A small audio embedding model, trained from scratch.
Training: adamw at rate 0.0014, batches of 64, held-out accuracy 97%.
Data: trained on synthesised sound scenes: up to three everyday sounds over a background, 26041 training examples, 12.3 epochs.
Rows from block 4 of a small audio embedding model, named by matrix and row number. Rows with one number belong to one neuron. Each number is 128 + 24 x the weight over its row's rms, rounded and kept within 0 to 255. All counts start at 0.
After each neuron's rows are labels from the 100 clips, of 14976, where the neuron reaches its highest value: "strongest on" is what is common among them; "loudest band" is the band of the loudest frequency at the time of the peak. Only what is clearly more common there than usual is listed. The data: synthesised sound scenes: up to three everyday sounds over a background. In brackets: how many of the 100, against the usual share in percent.
# fc1: second MLP up (model.blocks.4.mlp.fc1.weight, 384x192), inputs 64-127
# fc2: second MLP down (model.blocks.4.mlp.fc2.weight, 192x384, transposed), outputs 64-127

fc1.343 [ 94 115 129  67  94 118 129  72 119  90 109 132 127 115 150 140 121 141 144 115 151 129 109  92 143 116 166 139 100 124 117 167  94 128 153 123 138 106  95 105 119 126 128 137 132  97 164 105 146 121 109 107 103  77 137 142 102  89 121 117 144 141 130 139]
fc2.343 [128 157 112 151 128  83 112  89 124 135 105 116 138 102 111 116 102 143 103  96 156 134 158  89 122 132 148 118 135 116 109 139 103  99 130 144 101 110 118 104 100 107 112 125 110 109 169 118 149 119 127  73 148 131 144 105 126 148 119 152 134 115 137 147]
strongest on: doorbell (79 vs 5.1); first sound: doorbell (43 vs 2.6)
loudest band: 250 to 500 Hz (49 vs 13.7)

fc1.202 [ 95 141 135 125 159 151 103 123  96 121 115 123 145 148 153 103 112  92 171 146 156 102 163  98 170  95 111 114 123 176 115 159 120  75 104 119 111 122 153 147 147 169  99 152 137 149 116 159 144  97 106 138 111  70 124  80 105 120 118 137 101 115 130 127]
fc2.202 [ 80 116 102 120  97 152  83 136 170 104 112 117  98 133 114 158 121 148 120 154 163 140 110 127 140 129 140 136  62 146 170 157 121  99 122 143 138 135 126 101 146 119 134 148 159 100  93 141 109 122  89 145 133 125 159 137 105 138  87 136 142 130 168 129]
strongest on: bird chirping (100 vs 5.3); first sound: bird chirping (73 vs 2.7)
loudest band: 4000 to 8000 Hz (84 vs 10.6)

fc1.363 [129  87 108 112 113 159 112  81 122 144 160 113 132 134 159 123 121 141 162 145 154 111 117 105 143 106 135 128 124 153 199 144 105 108 114 186 142 126 126 148 145 159 111 167 138 117 127 142  93 125  89 166 145 143 167 130 118 124 151 134 133 147 117 120]
fc2.363 [139 126 141 165 104 105 164 125 144  87 113 122 117 134 173 175 104 118 102 121  81 166 120 111 103 114  74 119  98 115 107 119 174 146 132 113 128  93 109 113 103 104 164 107 133 132 131 115 135 120 181 126 136 169 100 129 145 158 165 108 127 136 139 157]
strongest on: number of sounds: 1 (64 vs 33.4); helicopter (63 vs 5.3); applause (25 vs 5.5)
loudest band: 2000 to 4000 Hz (32 vs 12.4)

fc1.262 [130  85 143 122 128 140  90 127 101 153 161 138 152 147 109 110 123 107 175 145 147 121 127 150 133 120 100 122 128 155 137 102 146 145 126 147 131 114 122 112 122 185  93 132 132  71 108 152 127 120 133 139 129 150 136 141 100 137 114 136 115 100  78 116]
fc2.262 [ 91 146 115 152  87  66 155 147 128 143 149 105 151 173 136 108 102 166 101 105  99 113 117 132  85  91 141 130 126 131 104 102 127 160 145 129 128 173 137 147 117 153 110 115 143 117 135 124  92 144 164 115 110 176  91 120 144 118 103 146 110  92 181 100]
strongest on: ball bouncing (34 vs 5.4); chatter (31 vs 5.6); first sound: ball bouncing (29 vs 2.9)
loudest band: 250 to 500 Hz (32 vs 13.7)

fc1.115 [111 137 157 129 132 138 123 119 127 127 112 140 120 127 119 114 111  99 148 134 146  62 107 136 133 141 163 154  96 142 156 146 120 157 127 127 136  94 122 124 102 124 118 142 121 129 106 116  96 112  96 122 112 142 122 147 107 118 166 158 140 192 169 151]
fc2.115 [ 74 153 115 145 122 154 138 142 164 135 100 141 122 123 124 166 146 152 107 131 118 152 133  97 132 166 137 169 128 122 140 169 104  99  99  89 132  89 135 140 136 153 156 165 154 135 109  96  80  83 138 147  97 153 153 126 167 112 134 134 178 127 153 121]
strongest on: laser zap (37 vs 5.4); coughing (35 vs 5.2); speech (30 vs 5.3)
loudest band: 250 to 500 Hz (52 vs 13.7)

fc1.323 [156 110 125 158 106 170 162 111  78 132 130 148 107  92 146 135 137  87 138 113 136 122 179  96 130  83 117  78 150 124 159 120 127 164 158  86 140 146 209 125 132 140 142 161 138 115 157 142  53 121 147  93 124 141 125 150 129  95 129 129 117 120 156 109]
fc2.323 [116 141 137 159 103 111  92 129 144  91 133 139 103 154  85 106 115  99  93 132  74 114 104 100 138 136 143 124 127 128 132 139 129 130 111 139 179 136  92 110 129 109  99 126 106  96 121 116 140  97  99 113 124 146 163 102 144 147 157 163 116 124 154 133]
strongest on: melody (91 vs 5.2); first sound: melody (45 vs 2.5)
loudest band: 250 to 500 Hz (85 vs 13.7)

fc1.132 [161 119 139 111 154 158  93 101  94 146 139 184 139 133  84 151 152 109 187 129 119 118 136 116 149 102 140 107 122 167 166 153 150 111 133 102 103 112 155 106 176 135 114 176 142 136 120 159 124 140 132 111 119 128 140 131 109 135 104  90 144 155 140 120]
fc2.132 [115 152 120  97 116 114 158 178 183 146 152 104 104 130 152 148 157 148  78 157 136 137 139 153 114 160 113 130 175 163 113 163 100 112 128 163 149 122  98 150 108 123 152 149 146 101 154 105 120 136 140 149 124 148 151 106 164 100 135 158 147 104 140 134]
strongest on: number of sounds: 1 (62 vs 33.4); chatter (34 vs 5.6)
loudest band: 500 to 1000 Hz (76 vs 22.4)

fc1.361 [144 139 149 115 137 158 107  83 121 137  87 112 120 146 133 120 164 143 124 176 178 130 127  97 147  98 130 104 131 141 128 160 126  91 122 173 109 104 136 153 142 145 132 170 127 117 138 133  56 106  93 103 114  69 154 132 116  92 134  88 122 127 133 130]
fc2.361 [151 101 113 158  97 131 140 153 129 133 107 141 102 127 143 158 111 163 121 110  90 167 138 121 124 120 117 127 103 125 149 127 113  95 109 126 156 123 108 101  80 140 103 137 115 161 140  99 174  91 156 145 146 137 137 105 131 133 135 145 134  92 139 132]
strongest on: doorbell (62 vs 5.1)
loudest band: 500 to 1000 Hz (62 vs 22.4)

fc1.252 [137 135 121 112 129 145 112  90 136 111 111 137 156 133 142 112 137 109 152 159 166  92 137 134 185 107 145 128 133 173 147 106 171 127 139 145  99 113 156 159 162 135 122 131 163 150  90 159 130 102 112 142 116  77 131 161  87 142 133 147 110 152 109 125]
fc2.252 [121  95 106 142 143 113 114 153 155 191 104 121  94 177 120 147 149 134 106 166  85 146 133 122 100 119 111 120 147 107 141 186 126 104 138 145 158 152  99 111 115 143 126 142 114 113 133 104 108 105 121 170 134 142 132  88 171 111 151 123 141  95 131 118]
strongest on: muffled (low-pass) (28 vs 11.8); hammering (25 vs 5.4)
loudest band: 250 to 500 Hz (32 vs 13.7)

fc1.58 [137 153 163  90  97 142 155 144  99 105 130 129 128  89 105 133 122 168 146 113 139 149 154 146 134 149 108 109  98 107 171 140 109 104 108 115 138  96 116 115 105 113 141 116  93 107 126  75 135 118  96 118 101  92 172 136  99 129 138 118 138 162 130 142]
fc2.58 [147 166 165 137 146 140 124 152  99 109 127 124 169 114 102  93  72 150 119  89 122 123 135 140 125 143 122 103 183  82 125 124 125 103 107 130  99 144 153 137 129 111 107 108 106 114 155  97 182 152 128  90 105 109 129 105 124 155 129 121 115 129 102 140]
strongest on: water drop (63 vs 5.2); first sound: water drop (31 vs 2.6); speech (29 vs 5.3)
loudest band: 500 to 1000 Hz (96 vs 22.4)

fc1.288 [142  71 138 149 119 114 153  91  96 121 143 175 118 130 119 114 152 101 188 133 161 115 146  98 138  63 111 139 143 163 150 120 124 138 112 117 134 134 111 135 129 164 130 129  98 137 142 133 102 148 112 144 124 112 136 134 131 106 156 168 114 121 143 137]
fc2.288 [142  99 136 141  91 166 135 141 161  89 140 101 103 140 111 138  87 117 117 134 104 141  88 120 123 176  84 132  99  86 138 162 113 157 114 171 160 132  63 117  94 121 153 180 107 121  71  75 110  90  83 121 147 180 155  96 150 109 131 117 152 154 102 118]
strongest on: chatter (40 vs 5.6)
loudest band: 2000 to 4000 Hz (57 vs 12.4)

fc1.222 [160 166 168 107 132 162  95  85 138 133 117 104 123 122 116  94 132 141 135 128 124 118  95 118 165 108 110 128 123 130 163 126 131 117 130 128 118 123 128 172 143 133 110 145 151 122 150 144 120 142  84 115 134  89 113 183 118 133  85 149  99 149 167  63]
fc2.222 [114 110 138 121 144 138 120 116 115 138 160 104 163 124 144 159  68 148 120 122 146 156 139 150 136 131 121 100 103 143 109 125 130 117 112 110 105  96 172 127 165 109 147 145 153 157 111 171 126  86 155  79 125 126  93 107 126 150 121  72 132  96 104 129]
strongest on: bird chirping (92 vs 5.3); first sound: bird chirping (50 vs 2.7)
loudest band: 2000 to 4000 Hz (63 vs 12.4); 4000 to 8000 Hz (35 vs 10.6)

fc1.69 [124 153 140 106 140 170 101  96 139 127 165 151 138 102 150  96 124 129 194 156 122  97 162 139 173  90 144 143 120 147 155 145 123  99 124 131 103 145 164 136 152 172 109 122 156 124 130 161 109 131 139 132 133 139 143 148  60 133 137 133 134 133 143 113]
fc2.69 [128  68 127  81 129  74 152 119 135 120  98  85 131 134 155 142 158 111 100 106 183 106 106 115 151 119 123 153 113 158  68 121 127 142  89 109 121 146 142 122 118 139 128  93 132 113 117 139 122 122 124 121 128 118  94 146 107 105 145 113 126 124  83 125]
strongest on: bird chirping (87 vs 5.3); first sound: bird chirping (68 vs 2.7)
loudest band: 4000 to 8000 Hz (72 vs 10.6)

fc1.4 [117 134 115  78 107 132 127 110 115 121 108 108 122 129 141 129 126 132 153 123 139  97 127 115 134 106  99 128 139 123 111 127 129 156 169 128 134 163 124 152 130 176 124 121 125 124 193 135 136 156 141 157 143  70 137 127 139 117 155 144 139 140  75 113]
fc2.4 [159 115 164 130 107  83 133 117 150 103 113 107 112 144  95 110  92 113  79 113 106 117  95  85  92 123  84 123 117 115 101 160 134 160 113 116 109 129  96 160 116 107  90 113 138 116 108 140 115 127 122 106 151 192 144 129 172 114 151 161 110 103 148 121]
strongest on: beeping (35 vs 5.1); first sound: beeping (25 vs 2.5)
loudest band: 2000 to 4000 Hz (81 vs 12.4)

fc1.103 [143 111 146 104  85 153 146  79 118 128 124 129 120  84 109 127 109 106 176 115 173  93 133  93 122 114 148 112 114 124 129 139  96 124 159 131 122 155 120 106 123 129 145 129 109 109 126 144 105 146  77 119 148 128 130 122 134 108 105 126 110 133 125 115]
fc2.103 [160  96 129 105  96 151 167 137 150 107 120 121 109 113 102  74 107 120  89  81 109  84 137 118  91 131  98 170  98 111 152 144 105 181 138  76 136 152 126 127  80 133 131 133 114 104 137  99 127 138 120 128 147 166 130 106 155 122  94 157  98 113 135 109]
strongest on: beeping (97 vs 5.1); first sound: beeping (62 vs 2.5)
loudest band: 1000 to 2000 Hz (81 vs 16.6)

fc1.23 [ 97 116 132 103 150 142 117 124 128 131 113 113 183  93 128 126  84 151 135 130 175 107 140 122 160  84 123 113 114 176 112 115 120 101 139 123 133 142 187 113 139 152 110 164 146 148  89 164 123 115 108 125 123  92 101 128  90 139 107 116 113 128 119 136]
fc2.23 [ 87 134 114 105 107 137 109 136 165  92 141 139  98 120  98 141 116 117  84 133 132 149 107 138 132 140 111 142  87 105 170 170 109 107 162 151 144 106  94 137  86 120 152 152 113 130 129  80  94 125 104 150 119 133 179 123 155 103 121 181 146 131 177 120]
strongest on: bird chirping (97 vs 5.3); first sound: bird chirping (66 vs 2.7)
loudest band: 4000 to 8000 Hz (87 vs 10.6)

fc1.12 [120 128 122 123 155 167 113 110 131 153 135 154 127 114 173 130 136 147 149 139 133  96 129 132 162  98 120 112 108 158 186 138 153 126 112 130 127 109 156 116 183 158  98 134 173 161 133 158 124 146 105 147 134 100 161 120  99 146 144 116  95 112 150  81]
fc2.12 [117 139  84 151 144  90 149 166 171  82 117 103 124 153 121 147  97 130  95 119 141 151 137  99 114 142 139 165 133 130 147 145 128 117  93 121 132 117 139 152 129  89 163 178 142  88 139 136 148 109 136 134  89 166 117 154 201 133 139 113 146 102 143 118]
strongest on: hammering (36 vs 5.4); electric buzz (33 vs 5.7); background: wind (26 vs 5.6)
loudest band: 4000 to 8000 Hz (31 vs 10.6)

fc1.184 [138 138 147 144 141 168 121  83  81 135 108 160 157 110 118 106 122 116 157 122 170 132 123  93 165  79 173 115 141 122 137 134 110  99 134 111 126 143 154 141 132 129  87 176  81 145 174 156 114 143  97  96 153  85 146 113 108 128  93 131 118 130 133 125]
fc2.184 [ 92 134 143 115 134 115 150 139 141 133 185  84  74 133 124 151 116 155 107 129 143 136 101 113  97 177 124 124 113 125 125 168  87 124 117 158 153 125  97 123 153 155 162 127 123 154 117 104 155 105 136 141 131 149 129 116 157  93 138 159 136  91 140 152]
strongest on: melody (38 vs 5.2); meowing (32 vs 4.9)
loudest band: 250 to 500 Hz (38 vs 13.7)

fc1.159 [ 93 141 169 122 107 180 122 115 106 141 127 152 179 117 158  90 171 108 152 167 121 111 126 147 176 114 177 130 149 154 120 123 143 111 160 125 137 116 168 114 138 137 110 120 164 130 137 147 116 116 142 123 145 128 138 137  84 145 118 128  98 170  93 134]
fc2.159 [170  86  96 147  91  96 102 150 156 105 144  95  61 159 163 119 118 121  89 129 117 148 114 154 119 116  99 101  75 148 152 103 149 138 111 125 125 112 134  92 112  98 177 109 149 157 124 168 145 125 134 156 157 135 106 144 128 142 124 158  94 134 149 108]
strongest on: muffled (low-pass) (62 vs 11.8)
loudest band: 250 to 500 Hz (42 vs 13.7)

fc1.106 [122 103 104 151 128 138 121 127 113 100 106 165 120 130 106 134 129 145 158 104 125  92  95 112 165 103 152 158 115 126 184  91 134 149 131 103 119 102 135 106 128 136 139 104 134 148 148 144  88 139 117 150  96 126 106 146 125 104  94  90 129 146 163 137]
fc2.106 [135 137  68 173 165 115 108 128 159 136 151 121 129 127  58 121 145 134 110  99 129 100 135 110 116 149 143 170 148  95 146 144 116 127 136 122 122  76 129 109 105  69 190 145 122 125 151 115 132 142 112 133  71 150 138 135 145 167 144 106 117 165 156 137]
strongest on: barking (95 vs 5.4); first sound: barking (79 vs 2.7)
loudest band: 500 to 1000 Hz (98 vs 22.4)

fc1.351 [151 137 146  83 114 118 120 123 128 148  87 123 113 163 144 113 121 114 132 130 168 126 126  94 130  77 145 110 129 112 121 129 132 124 107 179 118 104 104 181 134 135 140 124 130 106 124 157  97 134  99 119 134 124 136 101 135 123 160  64  55 111 100 104]
fc2.351 [113 139 118 165 153 160 125 130 139 156 102 128  56 172 179 107 166 161 128 127 110 129 104  99  79 132 116 144 115 105 165 128 159 132 132 147 167 113 100 150 116  86 183 139 105 196 131 128 113 123 150 173 136 164 123 113  86 160 164 134  93 143 132 129]
strongest on: howling (90 vs 5.2); first sound: howling (59 vs 2.8)
loudest band: 250 to 500 Hz (78 vs 13.7)

fc1.164 [168 117 149 149 163 130 134 126  69 156 155 165 159 111 111 125  77 140 177 121 130 109 171 100 133  68 127 129 138 119 149  90 133 121 100  99 147 121 162  84 132 160 121 136 147 160 138 128  67  99 118 112 109 142 128 130  97 102 129 143 149 131 152 145]
fc2.164 [127 140 129 132  92 122 142 114 151 136 168 118  87 154 136 121 145 139  76 118 135 120 123 137 114 159 117 145 149 138 163 156 112 127 146 140 127 124  95 142 100  99 127 146 119  94 142  80 134 122 105 129 159 147 159 143 149 129 142 190 122 124 164 105]
strongest on: melody (46 vs 5.2); chatter (33 vs 5.6); first sound: melody (31 vs 2.5)
loudest band: 250 to 500 Hz (61 vs 13.7)

fc1.65 [173 115 167 102  96 147 161 111 109  99 140 114 116  95 125 138 123 124 147 127 131 111 133 143 130 134 101 128 106 147 150 109 116 125 103  96 132 118 132 161 119 140 153 113 141 113 140 103 110 163  96 148 165 111 132 155 114 121 116 137 135 162 139 116]
fc2.65 [130 130 140 102  94 125 113 192 124 106 139 132 153 121 112  92 110 137 108 114  92 140 128 176 127 160 116 123  99 100 126 116 146 114  96 110 119 129 169 125 118 105 112 118 129 107 116  98 163 116 139 155 117 118 102 127 160 177  94 148 111  67 131 134]
strongest on: doorbell (61 vs 5.1); first sound: doorbell (41 vs 2.6); meowing (28 vs 4.9)
loudest band: 500 to 1000 Hz (74 vs 22.4)

fc1.98 [141  90 113  88 108 173 144  83 133 178 114 162 155 116 136 125 144 119 129 141 122 118 116 138 167 104 155 144 107 123 205 110 155 128 143  98 158 121 109 102 146 146 132 172 153 143 132 114 139  77 127 156 107  99 123 134  96 129 145 109 113 152 168 136]
fc2.98 [101 160 123 122 113 133 118 173 154 164 158 112 111 171 157 117 121 121 109 135 100 120 133 133 116 138  93 148 124 141  98 154 114 151 158 152 131 153  96 165 123 188 118 136 134 104 139  86 117 131 177 116 143 143 122 124 159 115 126 111 120 111 127 127]
strongest on: muffled (low-pass) (55 vs 11.8); electric buzz (44 vs 5.7)
loudest band: 250 to 500 Hz (62 vs 13.7)

fc1.238 [182 106  87 124 135 151 145  79 123 118 107 150 133  82 140  74 149 113 171 149 136  82 163 125 153 123 147 144 108 153 138 131 116 111 114 119 131 121 133 121 134 131  94 145 160 111 111 140 118 170 118 142 113 108 158 160  90 123 151 108 114 125 173 122]
fc2.238 [146 111  92 182 116 126 180 102 136 151 102 124 133 151 166 134 137 137 141  72 120 131 130  87  97 112 119 131 105 127 137 120 147 149  85 104 145  99 137 103 110 131 131 107 155 148 102 153 145  96 139 122 172 132  72 158 105 136 173 132 122 114 121  99]
strongest on: hammering (84 vs 5.4); first sound: hammering (47 vs 2.7)
loudest band: 500 to 1000 Hz (55 vs 22.4)

fc1.236 [150  96 114 134 114 154 115 135 109 130 172 148 111 102 110 138 121 141 175 123 155 125 110 133 154 118 116 163 145 136 204  95 116 106 132 106 118 106 143 119 136 127 128 137 136 137 141 135 127 159 122 152 128 114 138 175 104 139 123 103 105 160 156 153]
fc2.236 [115 141 133 154 122 138 102 117 123 128 133 146 122 121  92  96 127 111 109 104 149  84 135 133 128 117 136 121 115 120 161 131 116 131 163 117 108 104 116 100 110 107 120 128 116 105 146  79 128 120 129  90 139  76 143 128 136 176  96 162  93 120 149 107]
strongest on: barking (40 vs 5.4); first sound: barking (31 vs 2.7)
loudest band: 500 to 1000 Hz (95 vs 22.4)

fc1.102 [115 149 142 105 143 143 123 128 119 135 166 137 117 122 104  98 145 111 153 159 169 126 139 122 183  98 141 146 135 174 134 133 115  77 138 163 160 133 142 120 162 180 113 155 121 117 105 145 113 148  78 129 116 114 163 158 104 107 139  67 117 151 126 132]
fc2.102 [131 159 139  94 138  99 111 154 126 132 148 127 129 133 164 144 130 156  89  96 128 146 138 160 101 130 129 159  95 139 113  90 111 117 155 149 105 116 156 136 126 123 166  95 129 128 135 166 121 130 188 106 133 146  80 161 135 128  87  99 133 142 140 154]
strongest on: footsteps (49 vs 5.2)
loudest band: 250 to 500 Hz (32 vs 13.7)

fc1.118 [ 69 120 127 115 173 140 110  94 112 140 113 111 144 115 120 122 106 131 133  99 165 138  93 109 150 116 122 135 109 138 134 136 104  74 108 132 135 147 142  91 115 129 133 131 120 174 104 139 139 105  70 107 128  80 112 102  83 116  91 112 108 116 119 139]
fc2.118 [ 99 134 138  86 125 137 101 140 147  88 166 109 127 125 106 105 106 124  84 127 154 112 102 154 121 130  93 150  89 134 135 161 110 107 123 139 121 108 101 121 105 143  96 124 138 113 116 115 116 131 107 121 147 110 134  93 139 145 110 211  94  84 167 109]
strongest on: bird chirping (97 vs 5.3); first sound: bird chirping (66 vs 2.7)
loudest band: 4000 to 8000 Hz (84 vs 10.6)

fc1.22 [112 173 172  97 135 112 180 119 138  96 137  98 138 101 114 137 112 153 120 119 130 142 120 107 110 144 145 126 115  96 126 159  52  96 112 148 146  95 109 164 112 130 150 138 108 128 107  84 124 113  89 138  93 106 143 130 137 101 150 109 135 162 111 127]
fc2.22 [118 156 148 134 161 175  93 150 115 119 140 121 170 120 116 108  88 139 142 111 121 145 120 168 147 144 139 113 132 131 114 111 145 104 126 111  83 120 172 141 161 125 106 106 152 138 135 119 164 126 164 110 111  93 121 129 121 175 117 100 119 117 119 125]
strongest on: laughter (51 vs 5.6); speech (41 vs 5.3)
loudest band: 500 to 1000 Hz (86 vs 22.4)

fc1.248 [174  99 139  89  87 141 142 127  90 115 103 148  98 103 130 121 127 112 164 127 142 110 113 123 125 124 130 114 112 121 139 126  94 137 147 102 116 150 122 126 115 118 146 119 108  93 133 124 101 168  63 118 142 132 150 140 140  80  94 130 135 105 136 129]
fc2.248 [134 150 130 136 118 133 160 129 134 136  98 118 145 131 111  81 125 145  98  90 104 115 133 123 109 132 112 130 131  96 106 159 104 137 128 114 110 148 136 156 120 110 116 116 128  72 150 108 134 146 134 104 149 152 120  82 160 157 143 152 113  99 117 111]
strongest on: beeping (93 vs 5.1); first sound: beeping (61 vs 2.5)
loudest band: 500 to 1000 Hz (56 vs 22.4)

fc1.360 [171  90 149 101  99 113 112  98  86 138 113 137 113 135 154 133  96 111 148 101 121 132 120  80 113 131 142 117 107 123 169  99  98 126 126  95 139 119 150 110 122 146 149 111 120 115 114 122 132  93  97  94 153 124 121 135 118 109  95 120 127 134 157 128]
fc2.360 [129  89 144 151 105 107 150 130 123  99 148  92 120 113  87 102 123 100  81  91 133  98 123 114 122 134 130 116 173 100 114 136 114 126 103 147 118 139  93 114 109 109 124  85  80  78 126 124 160 120 106  72 151 174  87 158 120 151 116 173 100 153 143 107]
strongest on: melody (86 vs 5.2); first sound: melody (49 vs 2.5)
loudest band: 250 to 500 Hz (84 vs 13.7)

fc1.247 [ 86 167 119 144 146 165 141 113 125 104 138 112 145  75 106 116 121 169 134 116 134 118 112  96 157 142 163 163 111 111 164 151  68 119 124 120 130 121 178 122 140 130 132 141 120 121 143 107  86 165  97 128 110  87 138 173 111  99 119 111 126 145 170 115]
fc2.247 [132 148  91 145 171  99 116 108 147 133 110 118 138 116  99 149 129 117 125  91 146 111 148 115 114 164 145 157 129 109 102 121 128 161 135 105 106  81 158  97 130 116 190 126 105 125 139 148 157 137 115 119  90 115 110 129 139 174 133 142 135 147 137 146]
strongest on: laser zap (77 vs 5.4); first sound: laser zap (37 vs 2.5)
loudest band: 500 to 1000 Hz (53 vs 22.4); 250 to 500 Hz (44 vs 13.7)

fc1.181 [137 133 145 124 139 145 141  68 119 162 141 141 145 130 158 106 120 108 178 183 155 135 120 115 167 102 126 118 145 122 157 130 111 107 120 165 156 115 126 127 160 152  96 131 122 128 132 173 100 125  77 139 120 102 163 152  97 139 177 112 102 139 136 100]
fc2.181 [111 133 127 120 106 157  87 176  95 142 116 109 166  98 124 124 111 142 135  72 131 121 156 145  88 127 116  96 133 108 143 117 136 143 134 109  88 135 166 105 135 148 113  88 120 126 129 117 138 154 164  57 140 130 141 118 132 116  82 127 115 104 148 102]
strongest on: bird chirping (65 vs 5.3); first sound: bird chirping (41 vs 2.7); water drop (28 vs 5.2)
loudest band: 4000 to 8000 Hz (61 vs 10.6)

fc1.10 [121 148 143 125  82 145 106 145  91  93  95 138 149  96 161 121 107 123 154 123 135 135 128 136 134 126 151 112 125 104 160 115 117 116 132 137 123 152 105 131 101 125 121 113 130 111 150  67 125 137 118 131  91 102 139 133 112 125 118 105 133 167 104 131]
fc2.10 [163 159 160 154 147 114 122 140 119 121 135 130 152 103  69  96  84 113 121 121 138 127 163 118 120 131 122 118 182  93 120 136 118 131 114 137 118 141 150 148 122  93  98 114  96 102 147 110 154 153 120  88 104 133 153  73 130 153 122 145 115 111 111 151]
strongest on: water drop (98 vs 5.2); first sound: water drop (55 vs 2.6)
loudest band: 500 to 1000 Hz (74 vs 22.4)

fc1.376 [135 170 152  79 139 123 141  79 100 150 125 128 167  87 148 110 100 141 152 112 146 117 148 135 126 128 141 121 134 140 121 103 121 104 101 111 127 123 159 155 160 146 155  94 148 129 110 127 158 121 132 131  99 102 113 183 119 161 137 102 113 155  85 127]
fc2.376 [ 86 123  86 194 137 175 117 159 137 180 124 196 135 150 114 138 125  88 128 162 100 103 152 120 140 120 141 156 139 131 130 129 195 155 154 110 148 131 117 136 129 173 116 160 129 101 114 144 140  82 151 139 140 168 124 123 156 132 120 122 131 104 141 149]
strongest on: ball bouncing (41 vs 5.4); first sound: ball bouncing (34 vs 2.9); door slam (27 vs 5.4)
loudest band: 250 to 500 Hz (39 vs 13.7)

fc1.188 [144 102 138  50 115 165 136  96 125 100 106 131 126  99 163  98 148 114 156 149 164 101 134  84 157 102 159 112 103 101 135 163 120 145 162 134 134 137 109 129 118 121 120 137 121 121 133 152 106 122 115 134 148 128 133 106 108 114 144 119  89 107  96 120]
fc2.188 [122 118 125 114 102 171 128 128 158 104 101 135  91 146 106  97 112 113 126 112 138 141 122  83 131 147 118 137  92 118 173 182 112 165 105 141 114 130 130 131 105 109 145 151 111 113  92 116 116 104  91 122 107 165 177  90 138 133 118 105 111 137 134 112]
strongest on: beeping (85 vs 5.1); first sound: beeping (52 vs 2.5)
loudest band: 1000 to 2000 Hz (62 vs 16.6); 2000 to 4000 Hz (34 vs 12.4)

fc1.96 [136 106 148  84 115 132 145 109 131 159 154 145 122 150 105 103 135 105 165 151 199 121 131 111 174  94 118 136 140 197 118 103 131 118 147 167 152 123 135 112 165 168 102 136 142 128 108 122 144 129  90 164 140 131 131 143 108 117 154 126 127 137  93 126]
fc2.96 [118 144 125 124  95 132 164 140 143  83 117  94 127 126 158 112 130 163 128 117 135 118 103 129  80 167 135 167  96 109 151 126 117 184 135 143 126 110 131 171 111 128 171 130 131 156  99  78 125 171 157 154 115 110 107 147 119 128 135  81 102 136 173 163]
strongest on: chatter (43 vs 5.6); clipping (28 vs 8); muffled (low-pass) (28 vs 11.8); text has "clipped" (28 vs 8)
loudest band: 250 to 500 Hz (44 vs 13.7)

fc1.294 [106 129 115  73 102 132 118  77 114 111 154 134 126 129 164 142 124 143 154 149 126 106 134 114 161 147 161 136 100 129 128 114 108 132 140 165 145 123  97 101 140 162 120 156 153  74 130 123 150 127  99 139 120 109 126 131  83  94 100 118 143 155 123 121]
fc2.294 [172 164 150 126 108  92 124 110  93 103  82 117 151  78 114 109  92 117 112  96 116 139 158  99 132 126 132  87 139 127  89 127 118 104 117 129  84 118  98 122 120 118  91 106 154 105 149 132 161 115 142  78 147 156 142 117 116 144 134 127 127  94 131 127]
strongest on: doorbell (46 vs 5.1); melody (43 vs 5.2)
loudest band: 250 to 500 Hz (73 vs 13.7)

fc1.348 [153  99 156 151  97 153  99 122  56 103 158 158 133 128 115 134 114 108 168 128 130 122 133  90 114 152 126  99  99 105 193  92 110 152 117 119 122 104 136 117 120 133 121 118 100 149 140 115 111 102 102 105 130 134 136 154 118 126  88 137 157 180 152 145]
fc2.348 [119 141 163 144 143  99 155 107 124  91 139  76 139 108 109  86 115 135  87  97 137 103 108 113  91 171 131 146 176 108 136 153  81 127 114 150 134  84 101 137 109 116 134 111 111 124 114 102 128 138 120 103 114 158 134 113 134 158 164 145 101 131 154 106]
strongest on: melody (42 vs 5.2); chatter (40 vs 5.6); first sound: melody (30 vs 2.5)
loudest band: 250 to 500 Hz (47 vs 13.7); 500 to 1000 Hz (47 vs 22.4)

fc1.205 [116 151 113 126 108 114 116 122  92 146 104 157 117 124  98 131 154 136 159 125 155 113 157 125 123  91  83  97 133 123  97 114 158 138 150 144 119 137 111 146 113 141 136 137 109 150 182 118 123 149 171 118 146  93 132 133 134 132 161 118 131 102  67 158]
fc2.205 [160 116 129 121 100 127 104 128 131 101 152  97  95 127 116 124 127 149  89 131 120 119 126 125 112 114  91 116 113 116 143 172  82 109 136 136 108 135  72 132 108 111  86 127 117 129 160 121  97 134 105 115 159 145 167 114 163  99 122 153 116 101 161 136]
strongest on: doorbell (91 vs 5.1); first sound: doorbell (81 vs 2.6)
loudest band: 500 to 1000 Hz (65 vs 22.4); 2000 to 4000 Hz (32 vs 12.4)